Weights of a small image classifier: 5600 steps.
Rows from block 2 of a small image classifier, named by matrix and row number. Rows with one number belong to one channel. Each number is 128 + 32 x the weight over its row's rms, rounded and kept within 0 to 255. All counts start at 0. Numbers have three digits each.
After each channel's rows are labels from the 100 images, of 14848, where the channel reaches its highest value: "peak on" is the class under the peak. Only what is clearly more common there than usual is listed. The data: made-up road signs on poles.
# r30: branch 2 reduce pointwise conv (model.blocks.2.r3.0.weight, 48x128x1x1), inputs 0-127
# b30: branch 2 3x3 conv (model.blocks.2.b3.0.weight, 72x48x3x3, transposed, each kernel summed), outputs 0-71

r30.8:105135167082167144114123136103115121066113130079101113148101105107140122122129124130147149110127031159192164078116147105143104045081080166132173124076116111046077124182109087148136106137126119106136096104157089144083152161103066114092146077114079097119168144133121118132123117118114149172135091140134114031134090132146133142144192159177092144107163105104148127094131167145166184113110
b30.8:106112122142114138147103131107131136108158110185163113160103100160175146105127093100126206115162154169125096044148074163118127069127046111122146099159181106126165100139145139058145139098116157142171115171124129113188
peak on: face

r30.31:105117114106129108108137154148114099127106179154158124158159125109122158077159113064123132113159142105158213094077191112113086083050091143175140135148122171154170164056167124132125095145161070081103102074097114126127144086134166106072114108127148160095113150170186123071136123099122134100099148132126108135113083218122137091118151164143112118087148117140090176089181169149089151122103
b30.31:132122142071064104154157120140129139174212120112112146090052125191150151104144168152120113110156136116158090083195157148135129148111092156127142105099065114106148094098083091088155169147154123131165107063114131144113
peak on: rim

r30.10:118138096181125135123167110119191186115153109107131153154115159227107119163146137151175079090117081157131173154164129128168082060089135149157186139114097156148182156120120106121133104144126135146176060160134074110182128095099096100103189095135121138127084128168115099095096129095158137077086160110186112152148136181182142110156145133130061157155101135090110121115184088111135126110168
b30.10:111083067133109058100134083149124129172119111136079178075117103115086068113188108138184145129127108107165153140173157072118146105080099136157135142123148113180160133130084075096115149113139164119120106134048104109144
peak on: rim

r30.18:104095118122142109091143076138112142079099088146127053129153125144117153166162184128133188126145129110163126094095076139045130146129159067106140144170078083094142123107084135148171128115209123138169144149162121139060095196098142174146100148151123127071097103114140119086089140131167105125101143185124158157198121125146052124075099085139132120136082152099139172137122135154145070150136
b30.18:168081114131119112167167107141142056085109107144082143100082130118118107082118121110147150142118182208143153071112116091127169091157182063142142139140086149072144129064139128123066121137124127113141088109117151139191
peak on: face

r30.15:074157078112137117073081096181117180168136135136124110147130153109136126093109152143114131143084195161115094128114224149120163152113135105131109116178115102151129127171107115120125114110113114082107125140111097101095141067067067125106183110134149095168065161114082094114134065139079134168125113117115137150124165154088156201138079108101204125129169138131115210160166082134136173112144
b30.15:083068126093167097158143159097155128201146117148104102100115146120099125162177144148146166171139071130122143150077137115164171189098075113122109124131123082147171091100066126112186141110129127066161118074154159103114
peak on: face; rim

r30.33:095176115137154104116097124127120149094137142066104094072135120115071122093110137154157123120117142137158089111094095119177112109075193113164070222120096096109059127177242093156129107121153156081114133066127122121124154104087122145090161099134113138089175144132182127151138119141127141134081088105081143086115090158133098176219133186142133121144158152167136118140126111127128132142129
b30.33:118181016151105120122157085107194105148115119150149114090094102149135107106152195081138059150179169159171070175102081146106140102139125123112131084106121131131129149117097151110125147164104087105111155158141106136149
peak on: face